Rows from block 10 of a small segmentation model, named by matrix and row number. Each number is 200 + 20 x the weight over its row's rms, rounded and kept within 0 to 999. All counts start at 0.
Before each channel's rows are labels from the 100 images, of 14976, where the channel reaches its highest value: "strongest on" is what is common among them. Only what is clearly more common there than usual is listed. The data: simulated stained blood smears. In brackets: how many of the 100, against the usual share in percent.
# conv: 3x3 conv (model.mid.1.conv.weight, 256x256x3x3, standardized in use, each kernel summed), inputs 0-85

strongest on: ovals (33 vs 14.3)
conv.49,212,203,176,182,232,192,234,224,190,212,188,207,197,220,190,176,194,184,187,219,182,177,181,189,212,190,233,242,233,188,210,186,205,188,193,204,196,184,194,181,202,198,212,208,189,210,236,235,188,180,192,223,182,186,182,204,212,184,223,227,188,185,188,211,190,187,173,179,201,203,230,182,196,175,204,196,196,221,175,236,183,191,203,201,184,185

strongest on: no large cell (47 vs 14.4); spiky cells (33 vs 14.3)
conv.110,223,211,184,227,201,272,206,218,170,218,250,202,180,221,184,224,186,240,184,211,176,172,192,183,218,205,198,209,199,164,186,209,215,212,212,240,220,190,210,210,206,210,215,217,191,219,241,215,210,212,210,208,185,197,216,220,197,207,197,202,209,198,210,232,236,197,176,173,209,189,224,196,206,174,216,227,200,194,234,214,201,208,224,217,209,202

strongest on: crescents (35 vs 13.9)
conv.142,217,194,184,191,230,192,236,245,179,207,182,197,184,226,179,176,180,178,177,216,179,178,194,186,217,170,229,239,229,169,188,178,222,199,195,201,200,183,209,200,207,219,221,224,186,221,250,245,200,179,207,229,190,193,197,219,213,207,224,227,208,174,199,241,197,194,190,175,208,199,244,182,199,183,217,197,202,213,185,236,186,204,202,210,201,194

strongest on: no large cell (41 vs 14.4)
conv.217,218,207,176,188,230,182,219,214,184,206,194,211,190,229,181,185,196,191,186,216,181,170,182,186,217,187,234,239,234,182,213,186,200,194,188,209,195,184,211,184,202,213,210,217,189,218,227,231,194,180,204,220,182,183,187,213,213,192,220,226,209,188,192,211,181,195,169,175,208,214,219,185,213,171,214,187,201,219,168,233,188,202,192,214,185,184

strongest on: crescents (33 vs 13.9)
conv.191,214,173,215,169,195,159,188,205,227,170,173,210,231,213,223,167,220,176,219,185,229,237,226,224,212,203,189,188,189,232,221,194,215,191,174,175,163,202,209,179,182,206,195,205,208,206,187,184,183,171,213,182,187,204,181,205,185,203,183,180,206,191,187,204,164,207,209,215,198,221,194,195,213,208,215,167,208,183,197,187,195,208,168,208,197,193

strongest on: lobed nucleus (43 vs 13.9)
conv.25,224,193,175,184,239,200,230,253,175,199,189,200,157,235,178,196,173,187,181,199,173,170,187,181,226,185,226,233,229,164,190,181,226,192,194,192,195,185,214,177,186,207,206,240,183,235,230,225,176,167,212,214,187,187,177,220,206,191,204,210,212,178,195,221,204,198,173,170,191,194,227,183,197,173,224,207,198,204,201,229,186,206,206,222,180,184

strongest on: lobed nucleus (33 vs 13.9)
conv.79,222,198,202,183,223,196,232,258,200,208,176,208,201,228,201,165,210,169,203,203,207,206,207,214,211,199,225,228,219,200,211,200,216,186,192,187,193,186,199,186,189,206,213,223,190,226,255,247,183,171,205,225,174,199,184,210,190,190,202,213,198,176,192,243,175,194,184,175,193,205,236,189,200,181,211,181,211,197,166,250,187,203,189,201,202,199

strongest on: crescents (32 vs 13.9)
conv.201,205,209,164,231,221,220,211,204,162,209,209,205,178,208,182,203,187,215,181,202,176,161,180,177,199,210,220,233,221,172,208,205,203,176,197,208,217,173,217,195,185,220,206,218,178,213,209,219,191,204,218,203,174,175,202,209,203,185,207,218,213,185,180,216,210,200,163,166,183,211,206,181,217,166,204,213,192,209,178,217,175,206,213,201,177,181

strongest on: crescents (35 vs 13.9)
conv.35,221,177,212,158,219,148,211,230,224,176,164,202,217,226,211,161,212,162,212,190,212,220,204,213,216,191,219,224,213,217,217,188,222,188,170,169,163,194,211,171,186,209,206,217,198,221,201,209,174,162,218,202,182,198,171,211,197,200,202,199,208,181,186,217,159,200,201,203,195,221,210,188,213,195,218,161,202,198,193,214,191,209,163,209,195,191

strongest on: ovals (39 vs 14.3)
conv.76,235,205,176,179,225,177,199,215,198,205,192,215,192,236,194,190,189,190,190,188,198,196,204,200,229,190,214,220,213,187,211,174,239,171,198,195,198,170,233,177,174,234,217,251,188,246,228,212,189,175,233,189,166,180,175,235,204,197,204,205,230,184,168,228,199,215,169,175,192,220,223,175,220,171,232,195,212,205,192,206,167,221,193,229,178,183

strongest on: crescents (34 vs 13.9)
conv.84,204,195,176,191,226,191,219,228,175,203,194,184,176,214,171,182,167,169,166,207,186,182,190,176,203,162,223,230,225,174,182,160,220,184,203,202,206,176,203,199,206,207,228,224,182,221,240,239,200,199,197,226,173,183,197,212,217,189,221,226,199,165,182,228,209,193,187,174,203,192,235,177,193,177,204,206,190,214,197,232,176,197,208,204,186,181

strongest on: ovals (36 vs 14.3)
conv.101,227,169,209,167,210,165,199,222,216,171,165,212,220,236,211,161,201,174,208,197,217,230,215,214,226,193,202,204,198,217,214,186,232,190,179,180,169,196,223,172,185,219,209,223,204,225,203,204,174,161,222,194,177,199,171,219,194,204,192,191,218,187,187,222,167,208,201,202,200,224,212,189,218,194,229,175,210,190,206,206,184,218,171,224,193,188

strongest on: ovals (32 vs 14.3)
conv.159,216,159,202,170,208,159,206,219,213,157,156,204,219,213,213,155,197,180,212,187,215,226,216,212,213,192,204,207,205,224,204,197,215,187,156,163,154,200,206,176,184,201,193,210,200,210,192,202,177,167,209,197,195,200,176,205,187,190,187,190,201,183,184,214,157,197,200,208,188,211,200,191,204,204,205,161,204,189,185,204,192,200,161,203,193,188

strongest on: no large cell (44 vs 14.4); ovals (34 vs 14.3)
conv.48,214,203,170,197,225,186,209,198,171,205,198,213,191,217,174,187,187,188,176,207,183,170,193,183,216,199,230,230,226,180,209,177,213,179,184,204,189,178,221,182,188,227,212,224,185,213,217,209,198,177,224,198,174,183,184,217,207,187,212,213,221,188,183,213,185,202,160,172,203,218,212,178,221,165,215,190,201,216,167,206,180,207,190,211,173,180

strongest on: ovals (33 vs 14.3)
conv.219,226,177,204,150,213,162,203,221,220,180,162,209,216,238,222,161,201,174,214,193,218,227,207,216,225,186,206,209,204,217,216,179,231,182,187,176,178,192,218,175,181,219,206,225,197,229,210,208,171,160,224,197,171,197,162,225,197,200,199,198,218,183,176,223,172,204,200,201,195,226,210,183,217,196,229,178,209,192,200,208,180,221,183,221,186,184

strongest on: spiky cells (33 vs 14.3)
conv.120,206,227,173,230,214,240,202,220,158,225,213,195,179,202,174,218,185,218,177,195,172,170,192,175,199,212,213,219,214,173,184,204,209,182,219,208,237,174,207,211,191,214,203,227,179,225,227,230,198,219,211,208,177,181,207,213,197,188,213,217,211,184,183,241,229,196,175,172,189,194,220,188,204,174,205,232,195,205,201,221,181,206,226,197,181,189

strongest on: no large cell (40 vs 14.4)
conv.15,229,194,184,228,229,245,231,243,183,203,236,223,176,240,195,219,199,223,198,226,171,171,194,191,237,210,222,208,218,168,190,195,205,202,195,241,195,187,196,207,211,197,219,210,190,211,230,216,205,209,187,218,197,191,203,212,201,190,194,196,197,209,208,232,228,187,186,174,213,185,231,197,188,178,223,221,201,203,228,233,194,204,215,210,209,207

strongest on: no large cell (36 vs 14.4)
conv.198,220,202,188,190,233,198,236,230,184,205,201,204,195,229,191,188,198,182,189,212,185,182,186,190,219,190,234,235,232,187,204,182,217,194,181,206,185,185,205,190,219,207,229,220,189,223,251,241,202,190,201,231,182,188,183,215,217,191,225,223,201,188,198,227,189,193,180,172,208,207,247,185,197,181,215,189,205,215,184,250,187,202,194,205,195,192

strongest on: crescents (41 vs 13.9)
conv.28,222,172,201,162,225,153,218,237,210,174,166,194,204,230,204,163,200,169,198,196,205,210,201,200,220,183,223,226,220,210,212,187,231,192,172,172,163,195,215,170,191,218,216,229,195,230,211,216,177,162,219,206,185,199,173,222,204,198,203,207,208,185,190,224,160,207,202,197,198,221,220,188,212,195,221,164,202,202,189,218,191,212,165,216,192,191

strongest on: spiky cells (38 vs 14.3)
conv.108,192,226,177,227,221,246,214,216,159,217,227,186,183,189,171,231,181,213,173,190,171,171,191,169,189,212,215,211,213,180,168,201,203,190,213,219,217,188,199,213,196,192,201,206,191,204,238,221,204,225,187,220,190,187,208,199,206,184,204,207,201,195,190,237,246,187,188,186,194,175,227,195,180,183,190,235,194,206,218,219,188,192,225,198,193,194

strongest on: ovals (32 vs 14.3)
conv.189,224,208,178,183,227,185,236,217,188,209,191,213,188,239,190,185,189,190,190,222,180,173,178,194,229,177,232,243,230,175,208,182,200,193,180,197,191,192,197,180,200,214,207,217,192,211,225,233,190,176,202,215,182,192,195,208,207,192,219,226,200,187,188,191,178,197,172,171,209,210,221,180,210,170,217,180,196,218,159,232,183,204,190,211,191,172

strongest on: ovals (35 vs 14.3)
conv.210,225,195,176,162,214,125,205,191,204,200,179,219,202,227,198,168,190,169,197,205,203,198,194,202,228,172,218,223,216,197,229,166,217,177,185,186,190,198,223,175,189,227,205,221,200,221,189,197,180,163,225,195,174,196,175,216,201,208,205,207,221,189,178,167,164,216,174,189,192,232,194,174,228,184,227,170,208,209,136,203,176,220,181,223,176,178

strongest on: ovals (33 vs 14.3)
conv.7,219,179,204,154,215,154,205,224,218,180,154,198,211,229,215,157,204,169,210,189,212,222,207,215,217,187,210,214,208,216,213,184,225,177,181,164,175,188,215,168,177,214,202,225,197,224,207,207,165,160,220,195,170,193,163,216,194,196,198,199,212,174,175,217,166,202,198,199,187,223,212,184,214,196,220,174,199,196,193,209,183,210,174,213,185,186

strongest on: ovals (35 vs 14.3)
conv.135,216,161,204,164,214,153,212,226,209,166,152,201,204,220,210,158,194,177,207,189,209,216,208,207,215,190,208,217,211,216,209,195,221,185,163,162,162,197,209,178,185,205,195,215,194,214,196,211,177,162,211,206,192,194,171,210,198,185,196,196,203,178,183,223,158,199,194,199,187,215,209,186,206,199,210,166,200,192,194,214,184,203,162,203,187,188

strongest on: crescents (39 vs 13.9)
conv.229,219,179,208,151,224,145,215,225,216,183,160,203,211,231,209,161,211,156,204,194,213,214,209,210,218,187,221,226,221,208,217,176,234,196,173,169,168,194,220,175,189,219,213,227,199,222,207,211,181,159,219,203,186,196,172,220,202,202,203,203,215,190,189,213,156,205,202,200,196,223,217,187,215,198,219,162,203,203,180,217,189,207,165,216,195,190

strongest on: crescents (36 vs 13.9)
conv.72,219,201,186,175,224,184,228,233,183,206,197,202,188,232,180,167,180,162,173,199,190,188,195,188,223,170,219,234,220,170,199,172,231,202,196,204,208,192,223,203,190,225,234,235,201,230,251,236,195,194,226,215,185,199,191,225,208,208,206,214,219,176,206,237,197,200,193,183,189,214,237,178,212,175,223,204,207,200,189,224,190,214,206,211,200,184

strongest on: crescents (32 vs 13.9)
conv.50,218,204,175,179,223,167,210,223,183,216,193,206,189,233,180,173,178,177,173,214,193,186,190,187,220,167,226,234,222,179,205,157,231,187,214,212,221,188,220,200,200,223,234,240,198,236,230,227,201,182,220,205,174,198,191,225,214,208,226,224,221,170,186,216,204,203,185,176,200,212,230,178,210,178,225,212,206,214,180,218,178,210,214,217,186,180

strongest on: no large cell (39 vs 14.4)
conv.46,196,191,189,247,213,298,206,233,173,192,231,203,190,196,197,233,189,252,199,196,182,181,182,190,201,221,196,193,194,192,173,219,202,193,195,225,191,192,184,200,191,177,210,198,191,197,233,210,205,221,173,205,198,192,212,193,201,177,191,193,176,198,197,234,241,173,186,196,200,166,226,207,170,191,185,228,192,192,250,210,194,177,220,195,194,209

strongest on: lobed nucleus (36 vs 13.9)
conv.116,201,212,177,204,228,239,218,246,165,217,208,184,166,211,180,205,174,203,180,198,170,168,178,174,198,192,213,214,212,169,166,191,204,177,222,206,228,174,192,202,193,193,211,217,177,218,240,231,190,206,186,212,178,177,197,206,206,181,207,209,193,172,178,224,226,177,179,178,192,173,236,184,177,177,201,227,178,203,216,225,181,186,223,200,183,190

strongest on: crescents (37 vs 13.9)
conv.64,217,164,202,161,223,164,220,245,208,164,151,201,203,218,205,156,201,177,209,193,204,214,198,206,212,194,217,228,218,212,208,201,221,190,168,158,162,192,203,178,184,201,202,217,186,216,202,221,176,166,211,212,194,197,174,205,199,192,198,207,198,181,187,241,159,193,200,198,185,213,215,193,203,201,210,168,199,191,196,222,192,199,173,202,192,189

strongest on: ovals (36 vs 14.3)
conv.119,226,200,188,173,234,159,229,244,185,200,185,193,181,231,180,178,177,162,178,207,185,183,197,183,222,171,233,240,232,178,205,171,224,196,184,193,191,188,225,183,207,233,223,227,188,229,226,234,195,181,226,217,181,194,189,225,217,199,217,222,223,177,198,213,189,206,192,175,208,218,227,184,213,179,228,184,208,215,184,227,184,218,192,220,198,182

strongest on: lobed nucleus (33 vs 13.9)
conv.184,225,195,189,223,217,267,224,236,171,209,231,224,177,227,188,221,199,221,197,233,169,164,184,181,226,219,212,200,202,166,187,207,195,201,202,237,197,183,181,200,214,180,209,201,189,192,221,206,204,218,173,203,197,187,212,195,201,186,193,192,186,204,211,223,228,172,180,174,216,176,223,196,176,177,203,231,203,192,240,214,193,186,226,206,202,206

strongest on: no large cell (55 vs 14.4)
conv.168,210,218,183,241,207,263,219,233,157,204,225,201,171,211,177,211,191,231,177,204,172,164,189,173,202,212,207,212,203,167,181,212,208,192,217,218,223,180,202,213,205,208,213,216,186,215,251,239,213,213,204,216,194,196,219,221,200,188,206,208,204,193,203,256,223,188,193,176,204,189,235,200,190,178,205,220,200,191,225,223,201,203,217,205,200,199

strongest on: spiky cells (36 vs 14.3); no large cell (35 vs 14.4)
conv.128,196,212,186,239,213,259,206,218,156,202,235,197,193,199,187,236,183,232,193,198,171,173,184,172,194,229,200,200,199,195,167,227,199,202,206,221,209,194,191,218,198,191,207,206,190,202,228,215,212,238,191,205,209,192,219,201,204,186,201,201,191,199,202,237,237,181,187,195,210,167,222,206,175,191,197,236,191,202,228,214,204,185,227,198,200,214

strongest on: ovals (32 vs 14.3)
conv.238,222,184,187,167,231,165,230,230,196,202,176,210,203,233,185,163,192,161,187,213,197,193,204,204,221,176,227,233,229,198,217,171,219,197,183,192,187,193,207,182,197,211,217,219,199,217,226,225,184,163,207,220,185,198,177,211,205,195,213,215,206,191,196,218,176,202,186,181,197,214,228,175,207,185,211,179,209,213,170,231,188,212,188,205,190,182

strongest on: ovals (34 vs 14.3)
conv.248,216,199,167,175,220,170,218,208,185,203,170,211,191,218,186,176,192,168,187,208,193,184,191,199,212,184,229,241,228,188,222,183,210,183,182,187,196,187,218,180,199,225,207,224,190,222,217,225,188,170,217,215,182,189,179,212,208,191,219,223,218,181,177,216,181,213,167,172,190,232,208,176,231,180,213,186,209,210,153,223,173,215,193,203,179,176

strongest on: ovals (37 vs 14.3)
conv.249,208,194,178,171,223,171,227,211,198,199,169,200,198,216,196,181,198,172,195,212,183,181,179,194,209,193,233,246,234,196,219,192,198,179,184,185,194,181,202,175,195,212,206,217,182,212,219,232,182,170,209,218,183,184,174,200,208,187,219,226,200,182,180,207,177,194,168,179,193,217,215,182,216,178,204,186,192,218,153,233,180,196,192,199,179,181

strongest on: no large cell (32 vs 14.4)
conv.93,220,192,183,222,224,258,216,221,169,193,233,224,184,222,194,220,190,237,195,212,178,173,183,192,225,206,210,200,206,176,182,198,212,196,184,243,183,191,188,180,194,186,221,212,194,207,222,197,195,206,179,199,188,190,199,210,203,174,197,197,184,203,198,218,229,165,175,176,206,167,216,189,168,175,203,224,197,202,228,209,191,186,220,208,190,198

strongest on: ovals (36 vs 14.3)
conv.39,217,199,179,176,235,177,234,221,194,205,188,208,199,226,190,178,190,180,189,210,190,186,186,193,214,182,236,241,236,191,211,183,211,186,183,197,194,186,197,181,201,204,222,219,192,218,235,235,186,173,196,226,177,192,180,208,217,192,225,225,197,182,186,206,183,193,175,177,203,203,228,177,202,175,211,189,202,221,169,235,181,195,195,208,184,182

strongest on: crescents (32 vs 13.9)
conv.42,221,193,179,161,234,159,228,227,186,202,185,202,192,236,180,162,181,170,179,209,202,196,194,199,223,163,230,236,228,186,203,161,224,187,195,195,200,194,204,180,195,217,221,231,200,229,228,228,184,160,210,215,180,201,171,219,209,201,215,221,207,176,186,211,183,200,184,173,198,210,226,176,208,176,224,193,212,220,173,227,184,210,197,217,186,178

strongest on: crescents (35 vs 13.9)
conv.70,209,196,178,185,233,186,229,231,179,204,192,189,176,216,175,180,169,171,176,206,187,183,188,191,205,163,230,237,230,176,185,168,214,184,205,205,208,181,199,204,210,206,226,222,193,217,246,244,199,197,201,238,181,191,195,213,223,191,224,229,198,174,184,230,205,196,188,173,202,202,228,179,198,184,201,208,196,219,186,245,177,196,211,197,188,180

strongest on: no large cell (34 vs 14.4)
conv.224,234,197,191,189,226,191,235,249,178,205,186,206,177,232,184,182,199,178,200,217,186,177,184,201,223,202,220,242,217,171,209,192,204,214,200,196,202,200,204,205,206,223,182,218,192,220,215,236,204,168,229,229,223,202,203,208,205,206,196,228,222,202,219,235,198,211,204,188,204,211,218,190,215,192,215,207,208,212,191,243,198,222,207,213,202,208

strongest on: crescents (36 vs 13.9); kidney-shaped nucleus (34 vs 14.4)
conv.197,224,208,173,178,223,162,214,220,198,215,196,211,193,238,192,182,176,178,184,208,192,190,185,192,229,171,226,228,221,179,209,155,244,183,202,208,214,190,229,199,197,230,232,240,202,235,227,225,199,185,229,203,171,196,192,224,216,216,221,217,227,184,182,217,200,210,181,179,207,224,228,180,217,180,234,202,207,208,173,219,177,218,201,228,183,181

strongest on: crescents (35 vs 13.9)
conv.228,205,169,210,151,213,137,209,216,224,175,151,199,216,208,210,161,214,158,211,188,214,220,214,213,205,194,213,215,212,224,214,191,215,182,172,160,169,197,204,171,182,202,197,210,196,208,196,205,173,157,208,202,188,193,169,204,196,188,196,200,200,181,179,209,154,197,198,211,188,216,205,189,208,205,202,161,197,196,185,210,188,199,164,198,188,188

strongest on: no large cell (45 vs 14.4); spiky cells (32 vs 14.3)
conv.131,215,197,179,229,221,228,237,234,177,214,208,191,157,208,186,231,188,216,198,227,155,160,165,183,205,205,225,235,222,156,184,215,180,216,200,208,214,193,193,223,217,197,195,206,188,203,224,226,217,229,209,224,232,199,222,193,205,196,201,201,193,208,225,216,228,185,186,175,204,184,218,201,197,195,201,225,197,206,209,239,204,197,230,192,210,205

strongest on: ovals (40 vs 14.3)
conv.10,213,192,187,179,236,191,234,234,197,199,178,199,191,224,193,179,193,176,194,207,187,186,187,195,213,186,234,242,234,187,207,189,207,182,190,195,195,179,196,178,203,198,217,219,185,214,243,241,183,170,193,226,178,182,176,205,212,179,221,221,190,174,184,221,182,190,178,173,196,198,239,182,196,172,205,190,193,218,180,238,180,191,192,203,188,181

strongest on: ovals (33 vs 14.3)
conv.20,216,169,204,161,211,158,208,225,216,166,153,199,216,218,213,155,195,174,208,185,212,224,208,213,212,187,205,211,206,219,209,189,213,181,165,163,162,198,204,168,178,202,192,212,195,213,199,206,168,160,208,196,182,195,167,205,189,189,192,192,202,177,177,215,159,200,195,203,185,212,207,185,206,201,208,163,198,190,188,206,185,204,164,202,190,187

strongest on: lobed nucleus (34 vs 13.9)
conv.163,211,178,213,156,216,154,213,222,228,176,157,198,214,218,217,164,214,165,210,188,215,222,214,215,211,191,215,216,210,217,216,193,221,182,176,165,169,190,206,173,189,208,210,218,194,218,204,214,178,160,215,206,182,193,172,215,201,193,204,203,207,183,181,224,162,200,200,197,194,221,216,181,212,198,215,163,201,196,199,216,188,202,168,208,189,189

strongest on: crescents (38 vs 13.9)
conv.4,221,171,205,168,226,160,216,233,211,175,165,200,207,231,205,163,197,176,198,194,208,213,206,204,221,180,223,226,217,205,212,182,235,189,170,174,166,193,221,171,192,221,215,229,196,232,215,214,172,159,220,207,179,196,170,223,207,197,205,207,216,183,190,226,163,205,193,193,195,223,224,184,212,195,225,167,205,202,196,224,188,211,170,221,192,187

strongest on: crowded (67 vs 40.3)
conv.18,210,207,170,195,226,210,214,237,163,210,199,186,164,221,170,193,164,186,168,203,175,172,184,173,210,169,217,218,212,169,174,171,217,186,211,206,219,181,209,198,202,215,217,229,186,228,236,230,199,197,205,216,184,188,196,220,211,193,215,218,210,173,187,223,210,194,183,172,200,191,233,179,197,177,216,212,193,208,200,221,182,205,213,213,189,184

strongest on: crescents (36 vs 13.9)
conv.5,217,200,170,183,225,165,205,218,181,217,195,207,194,232,178,176,174,173,172,216,194,189,196,186,223,163,224,231,223,183,204,158,227,181,211,208,218,194,224,201,196,230,231,237,199,232,219,218,199,185,223,201,175,195,195,222,212,211,217,221,217,172,179,210,202,209,177,184,201,211,222,176,213,182,225,214,203,213,169,210,178,214,208,221,180,177

strongest on: ovals (39 vs 14.3)
conv.130,223,172,198,160,210,156,201,225,215,174,158,205,218,234,213,156,197,175,208,191,213,221,203,212,223,189,208,213,205,216,216,188,235,184,177,171,171,195,217,172,180,216,208,227,197,224,203,204,172,161,223,198,182,198,166,219,193,200,194,196,212,184,181,222,163,202,194,201,192,225,207,189,212,193,224,170,207,191,194,206,186,211,172,216,190,183

strongest on: crescents (33 vs 13.9)
conv.204,216,173,213,162,212,162,207,221,227,169,162,203,219,218,218,163,214,170,212,187,220,230,216,217,213,196,206,209,205,222,219,191,216,186,168,169,163,195,210,171,186,207,205,212,200,213,203,204,180,164,213,196,183,198,172,211,193,197,195,194,204,185,184,218,162,205,203,202,195,218,207,189,211,200,213,162,204,192,196,206,188,208,163,208,193,190

strongest on: lobed nucleus (34 vs 13.9)
conv.160,225,194,198,153,225,132,219,230,207,196,156,211,194,233,192,165,198,161,200,194,205,201,207,198,225,180,223,231,229,198,207,183,230,203,182,163,191,198,224,176,193,232,202,236,194,232,202,217,181,148,228,210,200,201,173,224,203,203,207,206,225,191,198,214,158,212,204,197,197,225,214,192,226,202,230,167,212,204,172,228,196,222,177,223,197,191

strongest on: ovals (32 vs 14.3)
conv.55,219,172,213,162,213,155,208,219,226,169,160,205,218,221,217,160,211,167,213,190,220,230,217,218,217,194,209,211,208,224,218,190,214,188,164,166,161,199,209,175,185,204,202,212,199,216,201,201,174,166,214,197,182,199,174,208,196,195,195,194,205,185,181,217,160,204,202,205,192,219,207,188,214,201,213,162,205,194,192,207,189,210,165,208,193,190

strongest on: spiky cells (32 vs 14.3)
conv.213,199,214,171,238,211,236,208,216,147,205,231,202,187,198,182,237,173,225,176,202,172,168,190,173,199,204,211,202,208,190,164,204,215,201,214,230,219,205,194,216,203,191,208,210,198,201,224,207,214,241,188,206,206,194,218,197,206,191,197,200,199,198,192,227,240,180,178,199,199,174,219,204,178,188,195,238,196,208,214,212,194,195,234,200,190,198

strongest on: crowded (67 vs 40.3)
conv.26,214,208,172,181,232,204,224,246,172,214,192,189,160,225,173,183,171,178,174,206,172,170,184,176,210,169,221,224,219,166,177,170,214,186,217,204,220,182,205,193,201,205,214,224,182,224,240,233,184,181,198,218,183,182,184,217,212,190,210,216,203,178,185,220,211,192,182,173,197,187,236,176,191,176,214,211,192,209,203,226,178,202,209,213,186,184